config.toml
norm_position = "pre"
slots_per_expert = 2
shared_expert = false
widths = [48, 96]
Rows from block 3 of a small masked image model, named by matrix and row number. Rows with one number within an expert belong to one neuron, the router's apart. Each number is 128 + 32 x the weight over its row's rms, rounded and kept within 0 to 255. All counts start at 0. Numbers have three digits each.
Before each expert's rows are labels from the 100 images, of 14848, where the router gives the expert most weight on average: "patch colour" is the nearest of a few named colours to the mean colour under the peak. Only what is clearly more common there than usual is listed. The data: renderings of 100 made-up gadgets, each built of a few solids, in any pose. In brackets: how many of the 100, against the usual share in percent.
# router: slot weights (model.blocks.3.mlp.router.weight, 128x48), inputs 0-47
# up: expert up (model.blocks.3.mlp.up, 64x96x48), inputs 0-47
# down: expert down (model.blocks.3.mlp.down, 64x48x96, transposed), outputs 0-47

# expert 54
patch colour: grey (65 vs 31.9)
router.108:116167182101112053153124112130103170067104153130090107141103177134074102146103132067081091112191163099137107109128146135150135166084104122116109
router.109:076117200130121088129161114152105136075103119200085111127111142109071124135122131119062083120187129094143121133134140188163151121114087123101081
up.0:102156122150139141131110123114176131142131061123103168167111123185146157078142134139142127135088110210113197128119140074089168144206154144146145
down.0:150121143127145090085130132165109125149132150152141083094155124068100089167119101127177117138150147058126060144158115094140068061091168114087155
up.1:126116139232124127131098160153167133127175124168096138108111129111186157133128071227095135141140093169151136134132098152113153129156109141105167
down.1:139124112108162136117204121106102129155121127104214135144136129207130128083139161107171189126067143190148104104144149139091136145080136116097130
up.2:143154119205133138138160147174176136144215143127127170136120135156163148093130089153103211149106123174088107110125090163097159120147109125085143
down.2:163145099101155120069125111047085137177087098142157131149119107184100104108133137122133133109111102108148113136169165150044069150090121134128177
up.3:120115106207108126133139150129147124110188101146133157133154133091164124097142079140100222124132119114067110126131092217138085130108106128103163
down.3:142197120132166100141147133065161148192129120091178140136127150159162136118121120117130151106066164185146129078137148069069129165101141157135170
up.4:119097149157082129125066112154131136118193110125105130096113122150103199160139058197117129135141081186144142140107111190125134134188110144101146
down.4:126120139128162166144179155128136146175090138147208112154159127148162096079126199101134131123130149144167119082170136090114131118036153084114134
up.5:091110112118139125112109130114101113147059169157214144148121111106080143149126108138169110106148141101142123213123064058113081120127121111175115
down.5:121095158143101191151094145162100097084143108108101111118080114120096207109138147123072129138135131092072120148049139141158191131130096087133143
up.6:123067129137118135085093106076082112159186100133158102101193084102152162126176089167170145140114076149125144141160115086103107076158132141096148
down.6:126099120128121103095154086123101119070160108197089114098164111110117111141151097109099089133157064111112110151190071174115083114120087155072099
up.7:174087145139158143088145133122104112164196077140103118096178066156134113119147126161156151126098095160136121124193114104088101085182168174123090
down.7:125110124120117111096149086134103115065148101196072111092169113111108124132142101113108108138140067127107122154198066189111097123109105151061105
up.8:099066107199119127135111140154112125114135142177103110112109125036146136162129089238096116143145119118160127172129104170130150134122114127088127
down.8:121134160108159139166181155109128146137117120076206145154136146208143162094142159116155187134104148212139105095111124106144188138096132122139136
up.9:131131082175109117104120158163068112160102109143152147170175109078127120121157120167160146117126085164175192128088129094112128098132157110059193
down.9:118118154141135134143171105145164119085144111162103117042108106141115111104136090100108120128149088126076108173218084178124097111098065162119125
up.10:120084093189113131135123078136116123159227128147110172119121132039169135132126116160103095112116148112136177194125127108125151109129123150075107
down.10:140165168122147130143170177163100117115043123104153110118132123218121170116132136137156205164133076167133094076137110175137126143122135137150145
up.11:160176099038186147131183133100153118138171115135151107160112136169130071127101141101100143100099138212097118133139111102141144142149116183165141
down.11:125114140202126103124095101117133134138127129159082152114145119050131145142144112123175097156124125044123108121118146113078044118168160127093188
up.12:134159094116135125122149112108109123140142104180158106167097128118103113129107173119102157090081144254115129124106081109084179133123166163172153
down.12:143121175131144135152164140104132126115121137156082128080159117083161172106134098138164129157121100044095111179159164125180043119122135149088174
up.13:091100095118084129132183116111089090127071094140123060143125122067037082078131126133135119133131147068112131119131168128126128102118163108077119
down.13:124169179113105086153128187129164148119158137146083161099147133124212109139138138114129165114152163198106129135103054111177147172142112154170135
up.14:105152109182126129134145114114178135120139091113088174123113135137203147040142168119133174146094118176094189100153150148100165150174129150104159
down.14:155130121121122098085137130120110141131130134132152108137131124111051102180121085133160091116176147073133055176094141089103053081103152088116172
up.15:107134073168076115118136179119135142123088068124101179148132117137126160053191112138154191164133103155167157158146121155096132128096106117096178
down.15:128179115152132116139159074093145113162184185141172139095122096108161073136096106149120095072125127142106072137106143131096073103121095058114171
up.16:084116085086144170121091142059126073124073151100186116102113107124096153132103133122179111110145140087120131147135109060120103126114134148217108
down.16:113102117138084126183128134196124099118115128165072162095097108106153183094143117123085107155132079105103159196087101156126124174147097068128162
up.17:138121086050118193130117074065138089132096128120145143144118124142091140109081172100123120067106134139139158116135127127148143147135202211120138
down.17:112119170156133071139143155187129129161105127163064150089131125050166089142184110118139078179155108104157156170102155099129112123160102083123141
up.18:105143092138156143080092140052142091134136110098178126120144080117132146089131115147169203098123097141133172120147114033113131115124138190148122
down.18:125111130122109115113150082152104110059143100198052125090160106125105143122147098112108105138157069119094118179177078192123109126123096118080118
up.19:066137073179114122103152140164135127141126139177156132139145104097104170104181095148176198149124084129137152192127066120145120116127101097087172
down.19:113148124146113140190173102107125090133160102131136156100092086164089085105136108077060101105185194109087081129106160156137096127109085109124161
up.20:115081140101159145083164121077143095161189097111132090082167070132130138107143159147186160130102095157142131134183105117102087085157143180108090
down.20:126108122124126113097148089135109119061150111193078105091160113111102123131139101110109097133151067117103116149193064193117084119099089151074104
up.21:108175094122167143125148162137192137140157121138125167152085120221154158115139160114142181123091102206108147099129133127096126166163110139191122
down.21:147124129134117130104139087115090121160131094147129107116182113091099100128125082121138075130156131048129086174148107149086095062109157105058191
up.22:134125152070131122130124146089096135142084141067178100125146123166100101133139145065165099134140146080126113160136149058137090124101125101223089
down.22:103147098124109149153013125129145102064159150117089159155108141062135120154104101126087099103119123099138162094094106130158185155179137134129133
up.23:157147116139157131135123158108112119126234104132128125155136138112211080147118097173087140127129109147126129197136118109145143130097071204135162
down.23:122153116171165142149156118130144150153143152113151133101120115139093221104124136126173142167036123157105113051124149144089115143175192132124140
up.24:117120104029145139129167122038122137150059094154130178154137128099081139142124176115116165129109124192109101116134127120166119149165149160136135
down.24:145135191191116073135113135162147125107180131138069080100119125093147075117127100120171082139165132065118151194102146080108097113138129108140156
up.25:147135107063199134131170091066129134121120143142166108152139133156105066109106220076132151097103148157116117129140119063132133131114131147182122
down.25:131132128158097108145075119130143123100124122128044147122106126039136134156132036137110102151128119061119131142105160122140094151184132143116191
up.26:127122142012128144137141104065109125161081133110166111131139136126069094108117194079164118114098158155114077102143151122130098122158130124170110
down.26:124126106177106073135075124129166137068137135140050146128112136077143083164126080121070110119161112060132191148095100101126107155144108124130150
up.27:147149111092142171124148151093164101189156119109173093158123117170138087086121197134158150115070141127101120095144106082106121123160152147219107
down.27:130126106133123093110134078150111124073112105193048126088164117080106110139139071097119096144135079109121125162158079180113096116116133129051137
up.28:126174093145161139144196110133118127118219130095161084159150144187125128096114107091126193136116148136080085125152114073163152122135097168101112
down.28:148121126104118140085038124101146138162094102133089181126109112070125105142130120138113096128079118104123127085110149135062058163165151115157195

# expert 20
patch colour: black (53 vs 13.6)
router.40:130100142099146152094121117117123094142103130119127184080161000130149097111097132111165104106110162129159159107177136082123133142149118181143095
router.41:116102089149160155072145161124146101192133099154120121101163074081177111126123094183133125122096068155131137114135085117083083055090143135108124
up.0:108121112127117087155127154128086171129117097128090165166160159116129090117116127138107131159138115171126187052124113157067158124130111118014141
down.0:138076082163129153088149100205128111207085121124184110104083118160167113115134159156143123110086122109174095170115147093122105115155169126162146
up.1:085113132166132109151154110156171215126118082171122171131105147126152137095157153172100109199116088135137130111145129169063129141136120093055140
down.1:137063087096130164093089150173120125209041133120134109082105146106167134114132151115137116117063104121160161157118093112114131096164139100111164
up.2:062133153197105112112139164152118101142145098128139113086223103113133107127172089125106198095110130133141181065129099158134116094102131127137153
down.2:125108132127102140118116072157114145065134094176146153136160158086104164072121111168091081140111099084092107154123078145087077080164122127086079
up.3:200091115125142134151131123199151141148123156133142115122076151139128109199101114105132097146153129102144153081099059132109064131134144177098059
down.3:125149165132124092091164131069110127156118128125124124137119111130157102157125179129150171111097147164153095146151255121182134174073141130144151
up.4:137137135094040124098100111109054123132176119114161041122126108133108126148164136155130148204128107136097128173129138124149094077151182131117128
down.4:095174140090069150159128092142128125048139137146108135104163141130126162097106136162099128147171091145073177108113075205084171103137117116134107
up.5:106173143178113152093202115081157071139137083141138109077185105119140150130151188131146170124083144169138086126137175129129180107113170131144144
down.5:123090084100122081197091136148114140156108128118102132179139140126103130065118057124076105129134098088099154152127044153140100116154076117124096
up.6:106126123152042017124086129114097204110131120133131157150124144160078111138167115134126143165145175088119134137134124133106118104154072122108150
down.6:118114136133110185095110105165121118103157119142093137077143129082166191063121106195122136160113091132107191130129052163101120107135156115080150
up.7:081151122179096067142182132125129142134140065163095138145145138111123102094157179125108171171086115152118140103132142172039127084107121103083138
down.7:120061078132117173135094127192109134180093126153193127107112154106175156085126111126078127139115111121119123145123030122103115110159147098125173
up.8:148112131068150153156163095150170095118142130127127127105047149110081132133074132048101096087132138092116172107104119141111091151152075156078107
down.8:137135154191160096105143157090128128169115159106102140156124113157145084177140154119123202132138165150175062099148210107127137161080129159155120
up.9:102156142130139118097145089110174133064114112158103199115162086183099154172150087117114126091182172175166083091164127138156115132153105137139086
down.9:120170162144115155131092117123128140073137112156064107088133150057121156101125134148046127142163105141086180102140107180106145066152117138090089
up.10:088128111118126129135165110081087128117142064147075147146171143114146142123149209146100177181099111186106099101153154158088147127072150083104113
down.10:124121073164124118134077136207128134176077127169193097109120150106142136093125095137104080119159124099111171143117074112070123101194134148121150
up.11:072132107189078061148111118137142212126133094137097126144089163122118109098140124153116117191110091127120205135143116153077109112134120105080145
down.11:135075123080109205118122129184130116198084131134177127100124131140191170093136145131139144132082121129130128182111085135117154116118159078111192
up.12:085135096182093035134070135120102223095127130139125163183099145147101135148157104153102131151124155130122094118145086152106134141149092104099138
down.12:134113154124123168110123117176118108140144096167099107056141132058145160075122123188120113149100100110087178159122065146116093057164151120100130
up.13:121137152167136081105145122145112175069112139157126141151145091176066143208157100122106083131193141168161069080143105118155154131121111122116091
down.13:123145151129126152124079107125125135086142103177063105063142143061108140116128132181079105143143092130085179121136100174110102076169127141079081
up.14:139189160110102093121091151120160108155159080134125110140184117098157056120129152088144195077101183146116181087130129122132125068137099109150139
down.14:118074092167109134126144074127105150093137079131187131142132135170122210098109089163101148141154087075131066146125136198107084131142128127140148
up.15:124165145129118138098178124093157078171140086134129058128204111120138118128157179088126186097059163165117111107127184124101154102124158147127139
down.15:121090077134102062158108127148099143138106133123162135172122136144128177063109054154095141132149079103102096148111054161125139114111080090166111
up.16:149078106102150123158096136190108179098123130142128130158050154151111146122115113143112089154126098063149172135110079167131075187145086148091103
down.16:127160188139146149040142148117139115152076145123096138089126120090151109151145203131137159109108155178158122120144204084120160124115158153079105
up.17:139150130095139165130215112138210084123130071166133146145110116143087174108126143092135114106076100085148121132126116138064184168146150159139132
down.17:122110176168155089146073162116105119191081152093084144141128125131144109144139136141069183149124150177161095104138120130193132103112092144088059
up.18:098194186193115172136139122108110081122149091119119154038150100099153104086132103103111116081158129113131181095100117179145140139096150130149138
down.18:154082092135163112155153135131152138112129132133100171173152156125103129143140081117094170144100130119152053127158170071116049123167120188082085
up.19:119190164132120099078164055111143142092142099150084135107116081181099139138151124131115120120135152177099172127173112134161101058175134128100076
down.19:130161138137123141127091120133118147078129112162066111090136145053112163096126133168078094136141098129098182114138089170103122071179118141070066
up.20:158136131096161190156130097115131077161125154092155097107159147098144119125072112021136109074121193087127137128106151101134125127126129176165110
down.20:142114121138142073136176156089132131147139147100136131190112124192119100175124132127154195125127150146145043107136185098165135180075118125170157
up.21:108140131156166184126207111090201085127133089170099159115127118139139165107139178147115136107059078125130084137136163128065167135116150120144125
down.21:133077118104137085151047181153118140211063156106158124125112148095114129132138114105090131131148148147135146146135042105147161126143093128088090
up.22:136123180147127122083137087123177144100146100164078065101123081202083143158161145115115095128150141151104173113138113139157111086177115128073079
down.22:116154142140115139126089114130125138083132110161071108089144148058104156102128131172084087141136096129099182113136090171107111074193120151066072
up.23:201107133121151096133177107166099174145115185105160159134100134143125103122138142136178081171161170095153065180117120075156095104158148141160111
down.23:113110106038105156123171131067152110148122111092120116145117105192162142148104115110181153111075114147142152109138155150174149168064115098153179
up.24:136196174173166161139180150126160071102147062173101161108124115091164100096137187102132152112103113114126146126119140142093186102086148093145119
down.24:136062063134154106163076132153118130201078132118136140138124150142131174149145086110068121121124129113151098157157098099146079141179113190080128
up.25:064127108187076036137105140190148191130121094141111138144100145129111101109157113139131126163116104120114174128137097162089096099146084080096136
down.25:127080148095119220108124105163119126160097110158164159063131139085184184099131143147091139149096114121111146156128063142120097113130151090083162
up.26:056117128163144170127158137123186083152130081145124098051195115107148147109140113126107163099115097132119136061133157173105176122077161127126121
down.26:161113115178130083142067135191107152136096140121162166142114184087128126070134129143105139123126123098127100201125084065097070111164108127113093
up.27:092134188148093112072143073162098155097142091134092131068157071171094127138168138137125155119165115148100123115149100150184094067173149100123132
down.27:123158145139125147125089114125119142081130109168078109087145139051115159106125117172077092140140097126105183117133088169103112073183128144067067
up.28:147121134139145079131107145185118216102115158157144133143107138198142165199151134148103106187164131121155090111138108158170133180147104112097091
down.28:122145160125114155092109112129122130121125098160053124066150131026132138091121136169108115128099098152109188105136120144111090091157145159056096

# expert 43
patch colour: pink (36 vs 10.9)
router.86:070127140156124094170159111168130157132118129183086172160106138130128111180131173142066131124147105130134121131120134210142127131108039133073092
router.87:117049112135166138047143139125154103122149134131153149164130052081119100191133168165070137129145125110165134120147128157088131104161159108153085
up.0:165141154089156115126156118131068139082145115107149137109171146177141152057128143053138079117143121122126080115141148073078136152189108174163137
down.0:125110140185138131183116145153154117122108128140086140170107114084141113237124159173156167144089132145146159199131157154194135092135133120112132
up.1:133124156084161093131051108143144126102114099179073090145133134089081116100109108098131089083124154143098188072127115145100052120111128109171117
down.1:124074104138113151114131162144093101125106125090203097084175135139096165075132173154119185114129148164153159137129092105152174128049111118177125
up.2:168098132173120124118118154079197126134168097090167178093155116096101109163145126041160177125128146104123196156134125164079150143113144123148134
down.2:125120127129153108159090149203104131127119152136109120163129130117142209088121153157101051112169172143167114120110155104182052088141121143171126
up.3:126160198133077128093106127159133126103129137159148083120159094174113128106173090121146097151113077191155148163116076059126165094156148108078135
down.3:116096099102126179156080074114122123152076097106171091141125119111123184146128211132120144133099138116114145089134157165207134100085097142173097
up.4:068132104109146123131066113097113130086076107134145140166127130091095166079119099067130101102143165176109123163137119122105109154203131183139189
down.4:130091169130102086123137156153139101062155115109104100060163135157134144194133153153157164138085127127134152125100098131171142043092115104162077
up.5:039170156164067121124171122110137139197121100149115147089131123181186136077141113148132139146115112138140142198133137169125140119082101110089153
down.5:138185107143135121134075109079123141064171112110119106134129130112088110179115086112132142107159122096109099021122142110098122194136162138163165
up.6:057154093159118131100168146126129105150155165150126129093166102120137162128158080175127143127109098120096099196136053150126055122096115137069146
down.6:116169183110142193164124122105134135152127115107175127095102121180132188108137130144144094115115148147099119055087193139150171181135137132199141
up.7:109174161095128118138053034123186130153061096121093140133103130112095139115086093075132106082115173117095148117112153154142103107132154106138116
down.7:146049076141107129082157179167097110098170137123191086107184145106110095112140180144155183125148130101150152131140104099113088158097091127155132
up.8:089163107130119125109132132140130108142130151106186136098188105123110158140159023151140147124098093095088106168114052135143053118123121097114154
down.8:121130168138136197150091105105137136157111112155178089108130127148150197125140156142138094102114158125125155051101197163116133158095123144213139
up.9:127129097132097122116150124099111108154117138065123152110158103105076159135166065111146192134136085090106106204117093170144048116104128103175116
down.9:113145147116140176179107121121139153124157116166190138094147134151172131084125131118133041100133192171122129084119176069110126131093123152179177
up.10:144135158042122171141075110125161113151048121105118078145095132142102143049097127124126098090142132135117172136094162126116117119105168077142171
down.10:121073069151115073119181143132111123087143121149162120146188141096127099163152153148119183152087148112191159166166062164125114145117113132088094
up.11:140191191146150127130170119095148145121114104060184175097160147134179119107119091103162139140101152117095116134152113181104153127211125177127139
down.11:129073113157110119119055159187137130091127139171088097120127122090119161152124189123158134114115124072143173107102201090108067124147106110169144
up.12:120157166122125132146144135032148135176121128078147167116107138163212133089112094134124160136134104112128116160123146155171148122214131108163175
down.12:133126108141105107114097114167155139053116121190082098105157138089084125174122145137192111118114147067117139124134169132059047154123123147101137
up.13:167091073174137110104127060094203139176133166138125154133134113098123110150130142148120123127125109082166040161145126092123129097148170119173086
down.13:144106139057127164152169129172118118136110142137150177176119131136143129074132146134157063116121163191080165172137190112157068163127094152106139
up.14:174094255102148120118122137159140137103143119128123144118170132113135117101130170054154094114153161113118140132143149143099090131177101162154110
down.14:122089074186178123186151171195101119109079139150110121130105122124100170128125131185132168135121126139145143141103146048185187123117112112142131
up.15:141131158148097160155070093039119144154155095139175150128140134198207102145102153130130102127111165062105156148153108102168150116111130119154128
down.15:139139074103143098065134118191151116129123148123124081138118136061080137145132117137150184116109131134151123170082165163070047173153113140114101
up.16:152167137147130126117127166151136137095111066098122068122124134164104131096165122053196129156127122160140155135152157033107175129135155162174125
down.16:111114129118153119197062124109138105178123173122130137162141112068151154197093171174121118105130106121131162156114144147230143101106125110117104
up.17:151175188132115102123187122110114142147144095125121108110164135148156146055189086097149150157108077165113174181132112106081143119103137100127195
down.17:116148142160134141153024107092130109062105116090133093152119107070105148179097138122130164099137153106139135094130190151189122126126119165179135
up.18:177117117155129131135142040120149137105123133126193145151152141159107118156076125069105129105078203104090081064150131109118164120126150163116105
down.18:153107123109106127074152197192133108160159165095112146136118133087158082088150147166165168129126106144156153207103159099109091150179089100123122
up.19:110137162124143142125056073158115126105096147113089109132127121120092120151103105066125043096151211180076175157120129118129119138139146161110106
down.19:123098109115118069128185171140117113136122129111160118112136127117155123157133190152135230151120095059155102128104112110168132068100089088141086
up.20:124121094167115149125143119090114142131156138112183170113157144195181151074136118129116131153114135068130005150142125099111167138170120142138144
down.20:158167167082123133144114099162165124118119114134068134173097122091108089201138117137178113111116119177101179139119181169123053148180134123106141
up.21:155188099127193122130082136136152128061089114112136136129151135131121114141090073075143102084096192157092127055150095134125104137149129184110149
down.21:120037128142072134069093124163127111161133124098142094096155128094132157104143196139166162132116112104142180121093152130130138108118081093202104
up.22:085171160148060115134171074097135142181118119139136155111109137191190128106126109108122157150092132096065100143130151196161148124084110101094125
down.22:146177108147115121101109160126144152089197114112130131120134136095092080112117084127160151104152120099146125065123151079056091207165135131164175
up.23:096142035176134136123143110131157114127191157161182158136182124131165138134134127151110147132105141102141029112150106106109167134126102183096131
down.23:139131202081095156099114117155152123174144126054071164124057129136113119103147104117150104122119107170070160125104165155123110162178153084154127
up.24:132206089135143144132079126125153119064087114100139127129147140178130138114088087094133108100070174130073103049130144126127164131074120167103136
down.24:130060105142066115070098126157133117173169117111119108143143133050146087098150177099155172129110121101148184170110103150146115148163105095170100
up.25:095130071186126129121146155136166108112098090068175140128155129090023142141141100118131194133108083157113122141131132171083144142117166153104129
down.25:128106176096102092152064153115133148125192137137117139115136131127213148099131150086098061131142176133142159075127123115165108064133115115185147
up.26:117132115120084119134141082072122122175112103083090157097113127099098180145134081129116197129148053105096161210127118169131089109123140101154128
down.26:126156166145143119149127163107127159055152117160192122070168145142165106078112130120159058100114197128141100085126156090124084136115127166142164
up.27:119159193142081124096112130170110133109119145157099075127192095156099129119172081116143124148138077153147165164111059054132136098148146110085108
down.27:119110109112134174163078070101138124145091110098177093135114122106130180134130200109122152139110146107110138090125167179205139098090086138189103
up.28:146108146036115167144105136171124124114116122126130090152084132178106127068113144188133069113167123122148221119109136077112115126126151101141156
down.28:123104106161167087128194161109117130140099131172148116170170137120136128194142125108125156154066129170178104192155086171111163152116129123069091

# expert 22
patch colour: black (66 vs 13.6)
router.44:125181159123126059177170165163091163099104164165056120140102203134153095108120139123101125155147148121139083089130127132065152134088110134104131
router.45:101103155067134191141143106141081074135143149103153075111159077139111113163095128099149098118099160092132095076135106100169140079136179174160098
up.0:112079082121095129132158095127239123137122161117135156122099127164115110144134143183144103140158082164174163161082126135149118158090142124062093
down.0:113145166108160158122097181145039130114098127138100095146156121131143161123131136087104128125119139083155098081200147118101190056166145121165143
up.1:154120131141145129128187146225142137144168127136120130136108129071115119193128211094122152138120080151098087150129108120149133149146081093144063
down.1:114131144102121126126070112058126104089113149128132121122142117175109117070123072181165118130126176077105149093102173117086101081154137131117212
up.2:159157191134126142128138142034157117123040144128153140155149116164125134133126053106161113146193091119093128109122109115094151113129164080139105
down.2:130091072124115112137141106208117119123214122127104110079110134132150150148131178140084129121074156194178149181128164133169090136126121146137159
up.3:130180142130150109120076157208075141149132107120107103112129131088145080133130112166131188123074158116085119132134153127076120063145100184155172
down.3:147098090148103117131144092071200145136162110153171134137123126102116116120116113084153066137160105122122140103106082127172086231101159118111087
up.4:087102131163074125130178169121099133127108120204134103131122124092150132117155090214089098143159111119172078114136106154138116140063095155101174
down.4:114132097119170110163100153157099127160114143067148130207107144128052128099124197132145154128193161112100093134102128114145207129120110098148131
up.5:135110064125145151113088145030143127109092152111134125106132115094114188114120056115122212125154091141091089152144123125117125088146149100138168
down.5:133168170166113145182161116131132134113194105200143096128128116179162122167147193137110093159103160181153151130131143158118100197112108169112112
up.6:121143176195120112101120125114120145104096060182078158142143111079134184113158083152131163141108149132108162135144123202093108113137101155138197
down.6:144102100091123103157115125115121123187191135102142101141123120105079060171122124150147103125196113163073113148111088082211111151103128114141092
up.7:171149152142136143140132140149091130172197121141162106086109130108123159124129178086113140124086164115112137157150059122119179074078136181170061
down.7:145129090154136086127126099147162131077091155130121145116124119133153093134126108161167096136131131152157144104095195136136066189210088109073191
up.8:165121121140084117109130136183144132122107052148102152061107115133112155094205170185154141163108163133132164158165143164090109103149165159121168
down.8:115126165124153124161117131072111116121178154118139095204143100126107083215107087121157100106171112189122140117147094085162145144076112153136088
up.9:145114151124120128113088080038143113137137103104108133110124123069147134103113036095106148122104092184159120121121175142094131092167155166114182
down.9:127167113140120123155167165170142162147126125155178097114152138169154139142143186149145122143136121100131151163139056140172114195050151112137050
up.10:121117169139119131138146185179145131157175172155140132075129119208114060189130160164152112137119140105163149147137092122165092163138086122163177
down.10:112099076129119130088145082102126124131084124068117130139119125072102184053128099118108089123143105137116089057096193134106173090130139101088110
up.11:134114213176170135131122132138124128128184128142127095109170120125159130149125157106139110130162041172147140180147127136175167182114069117169162
down.11:104133101088110147150155144148116110159081131123179165130091131122094150103133116188129148132084171078086105097084134127098079028168148105100134
up.12:181117097137116101127107142018144129132190153155147129139175124179161130127130155119130063133184109121184134144139071101152146130095109100124114
down.12:111135160130146205138164118206086108102045133080151124127085123109106141155129110120109189138082139179107124120112187154106128117172117144143141
up.13:117155154094174131126074163159176122163124149123100098073106120106139107124132192123124197124154128160056177157131155127170144137093089095184116
down.13:124131091174088103148161092102110130082159130149150159137131131150118155115120088146167079115073134078165115133122109128058108128208159126057170
up.14:146125159116139154112101127003107104144151098110156156159134110173140168125133099136145084107145103120133163123131172098153144159127189204130149
down.14:139163078183111090176148104207160139112114146152108091096106122085158118103145144141136133144082119196169162170122116153085103126160107082083149
up.15:123137124085110095128131119150098126175105097118140172146115129167142102097130188167117121121051145133068107079117154156035084075131158121113111
down.15:145175098179127123124109117111164155092186100139102108095125138083148108145126060083141127129167114119161156171131095099184129231119131150132103
up.16:170120116108128130120074072069119120120153101105119164198127129129125155117093194072100100074095159158128112105123117137086105098188149076130159
down.16:138186126192116138079139131144147148110124119168150125061129132096165132127150084173162187153122114120143172193143125124147097206096111164107093
up.17:128132131152090112105128143132170150134133055152099176125122117178116174093207124162150156167092138142122224144157145109100119110147163144083154
down.17:133121159118145126135108132073093084115152177104164081152148086111104086217103090114165102093169132166143093126158091105153156132098138175163086
up.18:105133048100103120117084099167142140134134102131105178152108133089055163171136118129164179127098087123151189114113174108100122111192143113118169
down.18:158123208167132132115132151098133135100128112142127071100170116136211112112125101116081097125132130123135090174164057128134116145091177154117059
up.19:115158090104167100139078140139051134088124091158144096100114114103138179122116149082122210115123083125145201121137126130132134114139109151184189
down.19:129113187162113180123177135099191116161142135119114154146137130116100087159131109192143073147120171156084073178132101128134100154136142125078061
up.20:113130122150095119112167137128184136172109105180097122107115113185096163115197098206119090157111110165198160181139133111102134137136123165096148
down.20:118093133109158152159092151117060075092135171083184098182138098116098086173117151109162149106172147119096096091155114113182166088109142148148117
up.21:165102142141121129122179138067132123153158149130172090083154118144136118129131086151105120143195083121243116160148094139133137181142126156094097
down.21:076100105095172166156134129194093112115064133101115149169090130148110150139135180136135131129093158151082135103106182111135174043124119095148159
up.22:155170136120192122136097156195125122076103112138106121216144130106139102156096144084125120095081155137087061092146136154115091111159098094155119
down.22:150113117171077141056128095080154137189181119134167177075100130137119145105136106159153143132170124107112196177110116097115099181107120157103141
up.23:130145126168117105126156152107080128129046060178112114165128122074148099089152110178090114131121158134139082105146101176087067099107126154149162
down.23:138140111124148101147119134129129154160190156082142155171102148123077124147128163127154171137221125146075121144101144101171181204076099119136127
up.24:114116136095115121112159132098147118144184100097162111053122127115173138120135122163096112116160078123165103125148164152181158156148133231065140
down.24:081126114139149145199114147154098155123056161130100143194136141153071117109132146124178141134114170122115132109131074123070142082103122056161101
up.25:178123056167150115117071157142092119115124137115117176162152121101102098128099089120093199077079128161131137131110097142081109108196123100086137
down.25:139149222122111172084143120106154143155135087164142084127133098119180133156156136116147092156147115103121134166154129106165070173043137163127099
up.26:163131210112115142128139134049166116104141129114152128198170126169144115117129048170144080126142138115155156165130083108107182138147131097106106
down.26:134116069160149120129119122211079136147098142145102146075108118109145169146127188080100174121103120176137125109130189142155051099124144137157157
up.27:144133134117104130119112158083059123146170101106164086100112124103142170101137137151093191130204067117177128109146131123107168129141140151174054
down.27:102136111138160133191132119165160140078105145154099146138122128166121087179121151129192095134060175181094150171117130125147092131132120111071200
up.28:059107195146097143086108085079136105111148094157120133107186081130101163104155091161121112103108078172128142149171092148114113085130123186100142
down.28:121122216111123152092102088072137131098155117138106059132168100128132144118130077139164092124106086171115172141173113085115094134111122199106098